Weights of a small image embedding model.
Model: 13.2M parameters, arch vit, norm layernorm, activation gelu, num experts 16, patch size [8, 8], layers 8.
Training: 12500 steps, batches of 256.
Data: trained on simulated fluorescence microscopy of cells, 32.8 epochs.
Rows from block 2 of a small image embedding model, named by matrix and row number. Rows with one number within an expert belong to one neuron, the router's apart. Each number is 500 + 40 x the weight over its row's rms, rounded and kept within 0 to 999. All counts start at 0. Numbers have three digits each.
After each expert's rows are labels from the 100 images, of 14848, where the router gives the expert most weight on average: "responds to" is what is common among them; "peak at" is the part of the image that holds the peak. Only what is clearly more common there than usual is listed. The data: simulated fluorescence microscopy of cells.
# router: router (model.blocks.2.mlp.router.weight, 16x384, trained with AdamW), inputs 256-319
# up: expert up (model.blocks.2.mlp.up, 16x96x384), inputs 256-319
# down: expert down (model.blocks.2.mlp.down, 16x384x96, transposed), outputs 256-319

# expert 2
router.2:484437448552502470536519505508464504502492534545575504494480508512461504493548485550500460532560433500479491418457553496462516512463446557439491512465539541535515460579505509528455500450488483
up.0:431488496529473514478492503475485491515514518396472543514512543447487491537479508508456500444443576542546531470542443462556462550561525535508453462507494482434491469511543537483567549526431551
down.0:573469529553521570508565460527516580461525527495542520476430505443532514432563477536519484537473542536550509484465467510474492520513493489481530509525437405470503429512521494534515544513468527
up.1:537558548501452460489529478511518506488531561520511485556453481508437511530502531521446560463418467463526503551428529536507511527488480510552534465510542497489467450558516513467513564554484475
down.1:494445473498514446518528505519566493510564521465578531468444495489475506525480502544517523591546538537504553526551552544471541514489504500530464520496537548461484494403505508470534434478567440
up.2:556499491516534518519441547444508431460499519450485499507486574548510516504570484561510491447509439477415494470506503483495480538526490502559518531510488594464494474512495548465509502429495546
down.2:430537541521449514494479534492548546429485602514473576483465486552506514525407497493491498475481469549494489456531600501516537496522558530502536455540495426489552419497496491541489533533566600
up.3:582604492436487518466453525427464448506492484527502516459552531431493490528480429503445502529525490523421442509485594511560540503544539519451507526536473556501507491516473516498479560500487519
down.3:458458460518487558537494519460559557456495431597532474550487485470511508492498552478501478480514549456454645480524439481484529504512490539509509487493493466480488438498530497537459515532431541
up.4:466479424501443472529454449445487442514515508489458500455492437521530512556546445506486485520563511487411431524521468524500557453605444562505506447466527550520519485526482563582434507479446510
down.4:519538452522575523528497520508534585542531516538471502468495481506557545472488560557566531524503601543563509540448522456456559566526474464531506533537502439464527460489605430488551540499509504
up.5:483504469611532558521497510476484495472437453519417542541506538523493505531514574539406547515461508484514529447528500537477520458492506550464497537538566439494505467468477569516500522496514522
down.5:574501446487485505578419508566492483500512549507488475481454571503495501522473465540473526490443543466468505479482459511467497499564375521462400449495592515391565556519553454488468523486539525
up.6:446542466522456482448497465473452487460490577520458498576497516467548485467505486506602494425517460518447501535542530508482526425545520523548512526528483472513473493483502538580530423519478510
down.6:485552520457542513516541571490454477484578500556557536412506570514490568498452510512507509514470475461528517506494497507489542475444509475486543511510481461479526535477471480521480513529520492
up.7:494504575491529465439533543485457530475519509507513497478511472491436465456353503501476526514491376448500446526468536573492463511536480513530535492459553461549484393426513503568535421506496558
down.7:451564528564514500520489542510495494521559498542473516507464442543554396483536520535457478503476472455574485506463569541458488519421481499520455471510433468448515494529514484507541475536573556
up.8:471458429507588465482547472464594503511520503501520453510486536484547480515517441468527458524498459460468492496526447492479498448473486487552464487424496446469562518508494445560390496515509496
down.8:469449480488470512476442509472488514443501571448484523502457466423498457447438447549423508402460532534576473439495538525557514541500497458476548515556515502566453497513542534462460485437498542
up.9:499474476500532526553548510456496486457474508466467464502479480485512465474496521534481544546523525430555486481512509571514462534570509416533489513529588507457540497488463525543440515477444534
down.9:495510512473429575479509536413544424528489465585448454550468540442484448437556507448495538516495494495536489468470518567493493457508539511486517504594495574511454471475415450452490482488513542
up.10:427495516466550536461457464452510420515535497420506453531485455561467503488514400501536519489499464460519483477534540495478486476534502529498547532405492462527486462528563507532473501504501496
down.10:486519549504496467472543497407455580450533465566549505499524447499440424450520581452511491511471482481490460456588481491557558457514525425464517513508432560560503532585529519530499561497486508
up.11:497463519446569498566543511511466552479526505535434471545513448426539404560543483456518492466496564489499491459434497539576440557488507473556456537399576565553526537522537498486489472462455451
down.11:487520508434475509509478497559527477526536490490453438483486507499535559533459505549503511470500578466467469506407528545514528479446507473557451502527466469475589550429518498577528508620585549
up.12:560555542504488458467498575492497536518511521489563478459526476580520495528457537473498434485518417449504462553460465551521418420604529409513483512466509536480514456536441487523537485497490539
down.12:457399500448540491509579539510482505477534502495495518446473462530539512496541464481518484426456499541523559470521503529481548558438476535456513475510461539508526529508474479568513341495561434
up.13:521463564443434487463485459541468474450501524505530448442537421526444528401510500500512470524468488532438470529480516511501527504550545497469512505500489542464538510540592528500533489538530530
down.13:485519483476497546403567508484483403486540477441506453527532518470519467533503472472492490573548488471517512535429477464517520452490463447562507527481554518491467480540552526440577525503576489
up.14:544545509484475474507478479494508544514480523546530488465477495466511511464527497560466487519483502458544540462499580484487510523554436485542530518487488481507492548540445514475487494452499523
down.14:516476542558543612564451458473498536521506443505490487469451511504555498523487530520489510536470504493472440428399476482523500494567476506478502450495432530541512461480483542528473550573450507
responds to: crowded; cells: ten or more; long thin cells
peak at: top left

# expert 6
router.6:491448433506559575519486489467511439487537531472517541487473448473483489543509534486433466505481488514501496505524467460598458439619529494450528473513519498566505523483466418467551515520485565
up.0:503485476513475481478506518543487522493541509521506457510539525544539463399559487557560516515481479553472494500438447458463569492469401436459417585504519468530450574485513482517472519570479436
down.0:573526534467434460430476516461521503522536575506443580506446518572487464504526557515449511529518508403507466536501522541480442509489544502453461504443445462468495519461461464477460548461447495
up.1:466443498522471574485523575509523549471494490534500529578518532519505428450436491429568460522531437533481454513496479519556535551491562513500474511499548535515488559506447496505518505456467520
down.1:456492509502505515573421529516455468445531479457534549465471479528488409452495562526478516441451476482546546458565605488527431538520525557481444526434461534473502585470533494463510486427511438
up.2:508525436526466521474523508460518466558630557546479523618462539492476457541467533502519427464478508530497561484494460547466470448527470553506493541461452470458479499484502408504460442509539504
down.2:498382448516463562525467520497426477530453546536510454502495542491507510477447561520500514492492498517517431476508522472540485426538475509540472453479440523510437502556527527477521477456463567
up.3:528477486512489501539551495530468549451494467584538497453483524510469489477500485505457515500451475463514523547559475459538490531476494520497500510458486605454505472468494435454450488495561483
down.3:462404492487522474422524514444521475505497446463488499480457544515467559535515520569488525534460465537483397516442420469511541499496485491514580502534528517523510507470567453445504462509601476
up.4:420486524476463496468422514459476467502539467468521503567467536509541585454491445492565446451479464464479489536460489486597462524451502476499543502454482485549473509434541493542475570477529467
down.4:494500513543556544518563519567499469520524494470503502499541474536519511571488522485537539491519448473417527547474463395511519483523482468462419482501475527522521511508495449448536486508451436
up.5:528491550451467498487549493562516500484520430420448509552533511521507497510469495514495552515519488529410447492497500481474530488474488465511520538515534521544514556548544473554519581520571530
down.5:470451452467477443516441507476463486410483473477537538551471516437542429433411555522585493445517445571483591493498463509516454530480562449592499532555499481452519503509596458483490505540518460
up.6:528498505540488517476449534561513373492464499511449478532430474477458518486441437477527532428516419521522496579441494457496507456477525525577499427547498496553545532488443468509498490481497511
down.6:471506429480524517525512521526494501489486542484536506475457479592547540456516524423473508531472493458506469591441541536503548445568523518517486523463514534495502490519484531517523497543438461
up.7:532505495476495471502491533522506567514583451481510424536502413514442496534467533535495518455477499573541514538501467504514476542458494463433529565448542481442487513481500537496491498543503532
down.7:445448489460541512468489560472529558494512519484476444486478555505448490474504458491479517557539493439480504557458490488544476572484448496463485513515473473473505487463564506567503516493498559
up.8:481545479489575554537557503450498486453520506548546506416504481443449561485496572420488514490550507460537533478520495505547478439564493547503525489468492495447489459514516496529464481576533467
down.8:486501558479455553425543446512420459524552512543482511548553512522504521515369544513503563542495536508525556523460538539489492511555462513518434494489441529408514464399491497467549498528501454
up.9:568461512538546563467527486467605510357466556449419461490466494462440514468507540490593465510438494443494560452538488516500448532426531477455504509441559543498482485444515487470546499504576549
down.9:501507411561500461462538545398499516466487504541482548495502438484459544461474469539420538464499470520480537525487531556529464541538472480534489517554466512492549438535554502490435462473479471
up.10:525431497468560505490506604513519560426447467466525521515531440469482532461527555516487534481451504504493507452529457488469502507559506513471481484562539462474456503541445525515517509504487560
down.10:491442507521425447491490470425480436527515578498550469423453499448494473464516583485537524528503487499563517495531509429496493422481432495492505553424514497506508480477457448500536513440493490
up.11:444498467509490553426480434465499487507522477507491545534499471521478488514534477509522549503489503531438451510519636503512540421469445462447432472438458560457495455458437536425518479487555454
down.11:565577520545527494486493493543465515478523539492497475475472408529523516527500495495543492538530530519525545471518523482509565482511481494484473507508474514487573509432535553538532566574570450
up.12:548493509546527590440533549527577389595436534492580540575506505450499540515502476549503472548547464484497487630506429513536511463525503493506513569534473491483519502464554506479471502552512504
down.12:457505480490518477490449483481421469513531490531521534472454537531451573461372518473572484528537549559522478488498520527470513461494473498517428507493539483476495566498484464493484515482507497
up.13:530510511500514512545497502560542507513541435406532492406520552560498519470529463573554456538515469491467566477539500522423507525522516545490501497496602478500468485491451479561491491440564531
down.13:515479564506498566446523488469556423504550450465578492491543486550508473464400515455483499516508518550450468439468422474472487546474502518469526470420466509505509482490516592475565435521429566
up.14:518487483460543490465535486413503536513418532527520491497452473492477508466541493537489554515540464448549558516450548444594494439545521501498416522523521483547524440506498504443417532502556530
down.14:480558510525518580433462585371506470399569538466547533465582535368491492539501574529540572497477446531446528503462498547521504497451484508452538488511418498458513505474549507487480563484544510
responds to: red stain; dim; fragmented nuclei; out of focus
peak at: top left

# expert 15
router.15:499459504514490494491472533563528521444504466541440488477490496557583491500489488553567557553485446487525458581491471574498559560476548531460513525442511530519559479487526503414498412500488480
up.0:477556515442481538461499488510552509452548485555444507504482420498507589543494485498554521526460499515540511461469500520484487486406521495522507523508557389538512457504511482499519534492547543
down.0:472521464504423517439475521507479490497488484538503502556504528523526483545559472604550540557535490434491541454462438508465484522425533505496517569551480444470570473550456622486533554563523587
up.1:492562480488537510502553478527502490523565532535506468417508480506449507457565454499525554517529447433545505521504492502509475535564514417457552494486489443475502547475442485447419516518492497
down.1:441484459479514467465520480532502512507520450503540422535442555597536550574528540545539408477510442482585425516505561468477549558529464498535441562532505435477481545508452472485518435481603427
up.2:471472483491478520469457374478465527446477522420458528536475560426485592534511474475498457538537555603417531481454479452514495539529549431586489492495492462538432549494521560471454461468558487
down.2:418513527508517481556408450525539481506586569463559530483465463527473500481520492449473495488463506499505500433539453519471489525527453527535485460481510498503545520561537536506514456505522579
up.3:485456567528527455514487470503449565449467461551574493486535530474548501530530538446525512492507522475595554514484563535471486478519464477486475514542472504494522508526475481463393566486549486
down.3:464475519512478502527485468489481543499565480535542486521529477539528482465499490479544483438494458512518515554467492442498530499585541514442394533462508575468508546500519431492451561495504474
up.4:539492517486455513444490492581446497371510467473466473420427488492474501496534409474447513542455467476496452489483471522485550519532581546523510532469566509562471549479479497501531424493526495
down.4:522556501508565527491448484531528478554498426521486512484460524516517476504553519501564536409501516472456473543472485534573495531474526475434502466547524480448506570535503546419529514521506509
up.5:530478575492435507471518510595485466533534493488469515448566527530441460489517521459502474461529430443485534534551568539552523459434486493447447492522537445529533574382448503566514462537519500
down.5:468467458513450494434484487507487519515469490499441451465591413498452500519536493575508481434484536511419570438451475488553529477510461445478468447496482487480535428573485552525504486549485538
up.6:469490526496472468451545535483566476536535485454442456542504502481465493515532513466469572549524473458528524478498466510535456492467530533528567472519522575442523480525544464496462510506567476
down.6:462483514381512422505493456501540540419435528505506513502591512593504538475589492534552471490518530553569488461559508472504512451487521530559502413501447440546494491454429462521499499504528488
up.7:474465497530495449516501555419474519468507528581495507474556520503416525479484604575544496525568508521413484471494481476539493496510471470471480463509436463524464503460455456486540423507544568
down.7:450407495530470455484504487525530453486442521472543509461490532552490520558526518507473540523476555506558494487481542488494517472511480522480558432522483487531463468482476505521544476507576489
up.8:454555476474457424452529560576510518523532553455471512531437487476522471608533534460533516467454495454477553444444492518507501450473509489509556531527537522525513521545532502439482523451536518
down.8:499538426399519525405494480446469508419514510545477567541525511375484456542492514513515475462475490489542498461407484513475440465427520487469474552521540549453490465524480511493523576472487555
up.9:489492518522460549443581553477479520520504381443435433545561533483508560495473504514460474474457566552475531529539564498463562525488518474508516561583532480548575460486487520552486527441508488
down.9:499507512518495513538487558478504510488454492477494533451437512521523464509545489495479510555553537499418547506533481453488511504545482501452466449509519533482464522562563488503473449525390513
up.10:554473478545539495539551558474517560529522492485546476467550425545461494479514468529501445541454467445485532539419501499463552555531520467547516537511501496515514507519457505541482453612470482
down.10:514567466549517478579523512499493471451469425520592521472493544537541446449458472417499476533452472507533523525478497565526498543458517425453473427488528449417539505507444547536478464543542471
up.11:429570485504511537583452495553421489539453493563562554494476500526454456460505529495539453468482578533496449557569557517557498436440519503468470464494520466510486578455511448526452522561520480
down.11:453435490456458464492526441481481510441533524460492494465530443482549518569493501455531520491494535460464450450472509472545579494526527513480506447454514536449452562513513580499461568560512522
up.12:491513504516523466421557408363539467529416516502585456500562504471539507501494486501463499468544466518531510502523502506448541487542462464521489537525529458553482503483481453476476480602554446
down.12:491537551496454441550514475492500511563463503522582525427500534495568500504536533511550450447535498462548516485539466484530463493434470503458515376519498522487520556508436467545460565471525507
up.13:497470541585570504528465505520488554498469405546492490430477543506473523530559535505454522447506605461501504531458447471544481487489396474497540451513531507560515508511451481493519486554463469
down.13:477536424529500465548488552451542519418469535557643545497566569511517524528445526478461506528496528587557445493454570471542534492466509515523504475530563515538513426584472430540513580539429535
up.14:491504534457527462493455421534482526517505497497508467460494459529491442466471537451550495460517483421551529504482492458507429499534502470483467474454545425511490504461424540486483568515475478
down.14:501451465477457545496532579473573450468398527469542486506566479491524474540497442552485530472456449499491525499410511539440438483499509496503529511444411536474516536478474476536468533495505487
responds to: magenta stain; crowded; cells: ten or more
peak at: top left

# expert 12
router.12:476468426522508474511527564470422477471464460514563461493429460473541418459453435566533545520534536429508562542451533548529478491551484545507401457545551526494442503499528420496491473560512502
up.0:437474454443514482540503366554547498410541522547444411496515459489450531546489553513506489519535539471543460490493506417476548505483557491487542486511441480498468541456448560528466520465503507
down.0:491546493476522376503541473573502505414480536517452540564487543474434495524542533468467491521508494526450424508478439490496543491454477552522530536588487554589431542489516553488467478514494518
up.1:474532489578505505521537546489521537480508457445532493441454452522392513550517553548513489480442492514459469476561497569403421567574487460558465552558565476462505427506499493480552449451501521
down.1:491435444513514517490491537437472521482550530494448504521495514476533468442452404481489551503526497465493484514533459518530501574504523498458529431465502567525496543488517520453512495568443484
up.2:531455498492549503495542485550473450479481473468511539460526578498542544495467458439569513483419523513466514524520598493472542495489505497497453556513520516496469559501517531510568483501509523
down.2:524502469528494568491493458481431548482465518528493546441543489429520557446483529415519487558547500495528430499395508509479545437473523523593496503552504508488521463476538532532476528472510481
up.3:523529576494481500484516451482522534483573499478473463489569554490532506488409485523461618499478511540487456437475481495498482553476543496513577514481437484472482500526419535456495532476554517
down.3:523522546521496603522496557456425488542522489531508457476445588482506526496465498464551418484545440448533553499470428506487553465555508439528466461494538465516512483498438498487505535511527493
up.4:553501472435453455545521534504473399533486550538558527525483484460499573542508452453472511444514444566485400507397543509501488500533469528548455470537550399551443493547552488462535493561491483
down.4:530543524533485493540565589482526570527575500472484478555451494519442463556530480484520501502517523507441468487580477448497475482427382475506501470483478512480533495479445486519528523454435414
up.5:484554551473440432436508499492436514520517493465489518504527497540516448477549454537519559459533425399472568565459476500496474476480540501459525522496462607524542505559485542484562415552574491
down.5:474411490533485450497531484487476545452459460456436544504513503520498556561487461590540489429515480539506502490485494393496501527560481552612527494494495543539425529542522483484453471556509433
up.6:512509449448505505457469544473503459558496487545525464483477443489498530510558580390488585459561496555509507493571566572493495503554569476458508529510439494551468478500473439458482541475554478
down.6:438495555545514418502468544417517472440469507482515499498520478584477443446424475468414482425455527438487534524463442507466453491461549503501436503551447442500518485545544501465577591465469484
up.7:455414447480490530476473513539491455509566526509513592521531510474546486472488472494538468489489472468474558437508512442473432441493471531425451498588445531441540511513523423503574499439462497
down.7:559489507556567532464509479523443542454461502475413407517538495486498442553444533472431465538456481527560475528508534457545535469441504492458439516474495519503433514471582473540523551450475468
up.8:478532542524517475499520567571491496475513563415498483483529438523507488479498515591493424507565570433485479498558479465524460590464554505562530503545453503500523524465536540464471550428520507
down.8:449508490488482475500479527507491457546449466489458554546438512538459478483559505500466508508514563507514621467462493427494522461413542510512491543478478545509480466483457476501531479570563507
up.9:577534401428552482521435498489476524455531546497535528463548494524485465459464516443526556522533406508551520508489587552474523514571472464499488493513532488478527497521454526483493540515514520
down.9:500441514503518423486436444642510513493502540505502550447499474509525479491549491536476410550503520509595486512514535511566496523496483475549573509497455484505504529507483519493414501478487485
up.10:432490392533534546525487510514537509472445502466477530527465484470477537471551507514466455482492562513485440442529465424516432493486592490456537474522513494501434549516510448511482537442471489
down.10:530529489461610474458516459493530455537481466503457501522536510470528482502533477494473560505527463498481509477489541530474413486539530471446526452517587554605466409494487490517541560482549497
up.11:489442525466496503582482484520486519428535529492554469556542534518537475467470526548557554546580472451479504540562504493513511586516462465584493477548473429444604506522512509544560514577493454
down.11:479498506532544545569489471495530542522465567551480503491524536463524543467442489429575481483481456518518440406466484518537511468534461510549465479413432509469475494499509595499458504455436535
up.12:503496581512407543472451560505484424533499482546426578414468478475500534486479484440557480541529501546496555464423501508546512552471465499456501532511502539564546494450488510464530472546520444
down.12:486540580511496528521512530424423548510563519499493500458601527462497483560448515443476523550547508489410507567503549519446490435514503488561594489545527492491486501445476514527484424571411528
up.13:516529476570506599548538536571428535455505586570495554458531506493452486553542508530416463501491493455492516518498495534483552498459491472455569505443493455557467553490534443500523490490584482
down.13:491547531506533514507455498498528537511485454525525492491547484416507485530455457472457416527617510486526481438529459494498453492511428479504462512525453514427461548476505480481508481526490531
up.14:453497491488508472461601460492413484485482543500524499567491480460474473472483472494457501465460462503465540521548424505413553518491464588524505509500556428558570527472517514520569543496572474
down.14:463471518501515461477495525530500504538595492399489531513477486475519567568486517469470478486477491491492466479536474540523563481489504569456531517571520445441541482501460460465500489540471458
responds to: crowded; cells: ten or more; green stain; membrane rim
peak at: top left

# expert 3
router.3:472513554466473466412507506498508472558455507473566518501486523548563513405513519568496511464561556500534546514453506473532511522495493409520470463504451566506552474538492521546489588520522533
up.0:503451484547547488493451497529464528534469541525508470459494496555475550549486533472526515515529504454538548502465484526514549477467556494523406460500470529492501538641495415512517482405479474
down.0:515420520507531521489533491518438475491468496532609469470520490495445516449477536457530434433507501559479497473469494471525447459541479477496490486513453508497487533542561497547493527562494542
up.1:510431525513487496446551537564491458502460479517461524468467538473468499563521470476598566494498462503534457497499443502483483509517488452436544578481528525445449538445474557526535412560500489
down.1:508505486508524511519516494452514532467548583455476540493488447637470482505500534522536419495461533519497529519489545555534455495503541547496500465515511525530457526536474568463478545481545483
up.2:535468463417484480511483499473529467418503519490499492484469468537467529508562553564487464575540465573469492540480535515506482546493510424535574504541570518523436499428514494480503460514530473
down.2:456513484477468497491472584519465428505419428461447488555457412457483552561512527465468543500531430518558560519475528560520522461472528474425474475549432521484516580507470549422522505535527499
up.3:495452497540465535528557493489470528540456531519459534372480425413536515476452453527487469489512548510518434518513523477519513464451494556510482540584477526474535481565492509539482474490438512
down.3:478442499460512534513501478488475533450522469467426440512444539495529471553449510452437424517551515538537443547530543470482417527509529499490498462519599411509519520553452456531514573457496494
up.4:496559514513541487525494481566489460482515474500581522449529480490549468467535468540447538499510541423549527462521457513455479520490494584467446522483581525461560456498463457501561412537470504
down.4:568425502558436441509502489509489573521481523487511530454451489519501450568468529494478614470505482493518525504534518451490486453465516482529447571454447472422536504496502494511512468563495522
up.5:589456487494509487552490458497445449514513488466513523451508522527469549474445491464563491456590531450482545521464483494532481530513550471436524511526430548549482442541422512458547464536489528
down.5:491456500481526583494479468495609600515484506542499474516465486591489563513522486556504523470491460580481548497441428545516521497530531489510559448487459544477595455444510568494431514602489500
up.6:470584512419420526568497519518509539557511485505485470542442506505460519519477450492473478484584490490455477477481460528490501576514518487519561500497515565411511543536543552473532486508566483
down.6:538444453453501490458406557529553494477517478571490552522507490531524509449527480459514482473496436508508418522481591477549405502509537555498504531433493454464436550548545489459489441544505423
up.7:519506500557450474494521476497548521540514472476538451501568567485508566443484577495488497530493496494521512527529496451468446460524506555521472580532454505524516486389484485499534531476528437
down.7:547507532505524545430596486489459500465566541513556473439540531475448528512471543479437565513463581442579516478515479478489422503426482467464527459499497473520499537507444483470484471538429526
up.8:503500470552508510539499519495529486474513521539503449535490540491525495499489513482493471497557494522464466484451449516513474500505475547542470525512470501458556608507527491482485548514490487
down.8:505489473516613609558509474476473521497424527477509557476506531585556433513495510511489516492511468491518529469507527485461583508463566475549435471437559494518518568519496448555579512464577519
up.9:546563472493582465471523406456486469540516547504526548442496497551506499481527498512451499526457509504534428433467493502458504492413534533552560526455548489487451551541462536556523489448481500
down.9:500532467478535477513463440532518578477464542563532535503512524527470528569508459511490487449453485530542429524449495557496444488423523515492444552513549511480455511437480519541461513484492514
up.10:470518564475606576445501441520498450522488528498514430448489402460435492506492511550509443512494493438553465463528540528489598529532515546569515556531543453468460454518489525488493596462513425
down.10:473480507468520486461524525540547495453496462454498513510543467460544491440487496534509532549486511445502555444554523425557477493467495515513522476551465533504411549491399489455493494600513515
up.11:484485545532532526506452543449456544589477454510509501489524531446473552514456549525444483548483443515491506473462453521551514499543527526525520503508474454429568490501536567446560490455550512
down.11:493495405484514493470469536623480440519442474438447482494490537492498476458478521496461558506521528444515463527445525532486532520561472522494450435529497546428528530497480506504488520486510512
up.12:519571544479465568528505479519497540510516497530547467446486537489531460398505552473444530485487536491511583445493601462512515575429482511488589544524484501475465468514505521519537503485462500
down.12:518523432556416480418412492434606527479483521501497554398491526494491495527503477449480530457547523532424533435494477538516547551545542459489503511520467415427498473559472458563504503550543435
up.13:516518486535501484499486506465526558519527573481423499448502543474538519461538466506510473525522520401498461468541460468524538499560505487480512489512549497467582500491439512522531505529488542
down.13:473542497462510515536542500550544503527460434475606447530500478401555528517474553565469463508544512489495506515534429481534486502474561494416523518524533583492523486499547470509546526528517521
up.14:428543540510548520543459398549453440467518505515520561439412402494458537473412540488456466459461485548453440463480574516592518516495585461522537537467449498505490498489498550526537524481418497
down.14:497551459544515424533441505518506523488477517484525470441539476522543383448496480477507527508517501500510530486529426395536479477559495491503464433564474516475472476480551555579518443526453542
responds to: yellow stain; ring around the nucleus; long thin cells
peak at: top left

# expert 7
router.7:458565520429459557436482519460526427449559544515515441540442453452490510503473494470486488542510498522490475537479471568541563502533502542552515505544443478461533462520525455539468543536449495
up.0:385519493560456502547534564497538541458477465489541516523484466431549470561491525529481516491460461574389487551520525536474467535523588529475445472496571464464527488411519498391507522447489444
down.0:517474526429517562551481547529455534448489519500509525519507524449506483478485497523464442530515504456507438459454492528434498588591468498551507460541439506445488426548541544468494481475481507
up.1:490466543530515546513464457501470538500538571508548509456542508469568482540485465439490568494466458537532441489460496530502550461500572524521510568536442450472493505501465502529511507439415598
down.1:516510495540445542544516508457497470495470469573455479523491460584496496518553490518531421561466462487478513524435509516459501429532556537437491449536497512492505479458541521524591543524507505
up.2:488536584475546539533522512474478491485531453498503482472428465487554450526460476462467517517487545481433526507568511540532459483515528477559531524539546469514521470450469535483479506507421502
down.2:500534508455466425503456502500511467487495561512548580546514618537489541491496521494507456498486452547497520466489527545440491462539507509435481530460496416536537561461512488487525512528440511
up.3:525473511512585466495482517553484520510476461531540539517545532446485542491518474456555426512533553475520541490505471470486538535419441548526554520516530562510509571485413552431494525500501563
down.3:513505379566460444460499410498434510478500493385591460459498478475468535415459523579530537511528518452436520527494492474490504558484505568511507453488493512543471507561507411559514500520519455
up.4:520519491503505453458469527483505543524527482527527441457435540571445436484499536468503529460522486557524574450455463463497460452457446500502502515533490414560553467555405462465483561456529519
down.4:501461589471460505465575542424523483484496463473484480470439530497483457499423482515532525495424546439498503492543433510477443541544532438514428542535514486563498525487492531499547480529569500
up.5:508550516455458555491498467501525472551449525436453466505424501480542429486515490545482499488425555514519439549471552505454472498556526481462513507443485399465523472542478505523511454505485599
down.5:520427516466464443529562495414457587418438536489502525508511547521509525505471437589413504494473554504542477499473488466513463512508470523474477443509535554515476483499493414488563492499457467
up.6:464531572511489578519454548510479565500521497562506472487508494513539486523498507563486530511563528427491536475478504489496501550506523521474479472496537478539458487508467489501492475575494420
down.6:502483473525524495516451527470422481489528454605487502502520502485506440569562531496497458499477534481485468471485565418567523445510559510471471421439503373521592491452509495541474464573515432
up.7:529568520552494550475510455481492489503510463541451477468474516531477422491448438534501544519514472486506525538516439477494470503532493419458493518468561518532446518510519494514446450565512458
down.7:434564474595499485484465491447559531459488473451507535448489501485488448494528509563458506500439460483514538598555529513447522522558482508547499450508590451528533494517459491481465475531463421
up.8:536537422484488517507502589442528496504492450421480508471464526477452488479466464481503592519497533526525594557523409473464471506526510457488490423482450557428504477458623526429447502526469487
down.8:463516476519488527465550421491468483494513470524543520535527543520477520413479503503459525514487487482555535440466518519511523494484585496473404510527577538500564450491514433501529504545502581
up.9:544480523477523520398503487396546461494481496510454470513489459531463539539411565475532502533469461521442450532547478486502563529459514457456600425537493527572540521515472526450446481510413516
down.9:485485486515554492484527361446437427544449449417507452525504423539446502499503460485574483481473487523504481489499513517507569463537473491488519564439525475486457413505507444558559489459543468
up.10:525501555562545496571553484622497569467499497556479505543522468469531469526532472525514494511551491561527563476461486452477507510446579512467510484464523462460435477432491592481485435491514455
down.10:542546480507445500543535492527461537520462607563428476466484485473533504474508524524475540487540505512450422539462495543469492511470464550510495498479489498573571553483458429529519467503520468
up.11:523518451441492483496483501501502473469564518510515595463473438576479426471461490472467484513493507509480521477523445474502474469513473517481462571480514458517510508482531494491544513463480490
down.11:524501476493446451484477451483494528407552485452446502475487513503457517487512522552427476475527502559482491537572494534451520562420541488547484491513531534450520442581446595517513467522552479
up.12:446501472535475531494462469500543504506462445433483528522491449421491563506445414520516468473516444505467580504419517547488543628592533400489475410501512537576487477471479526533448506461482505
down.12:531459509520521530527495485479522535514549467505551464552494493513419512509594439593505520528498536468392471473537557523554455487552497513458467545510515558457481479487525512528573466541406485
up.13:494519507457450480580505462511497477516514470504508463547468506508452471456474451582465472519518488581581527439501476489437497419495540531561473469547497531511543455464508486485434486477513475
down.13:476522474459482498520498546382525574507522494436463514492485427482479492557482505559489519512515483434512488534517424535514475504573467489496480508519504396501549496518480458541492450481399511
up.14:477563511552549439564546510502536436489481538495485462508408460536478572529520556412458452627525513475481461523531567525421457451428458531460470567389495446493497494517469541396524462456501428
down.14:501490527564520449530498497497448503492466511476473442446456518501457478498479483503569506450507526538514542490538556539447529465504445456503477452508457512506511426423457570471464440470524546
responds to: cyan stain; ring around the nucleus
peak at: top centre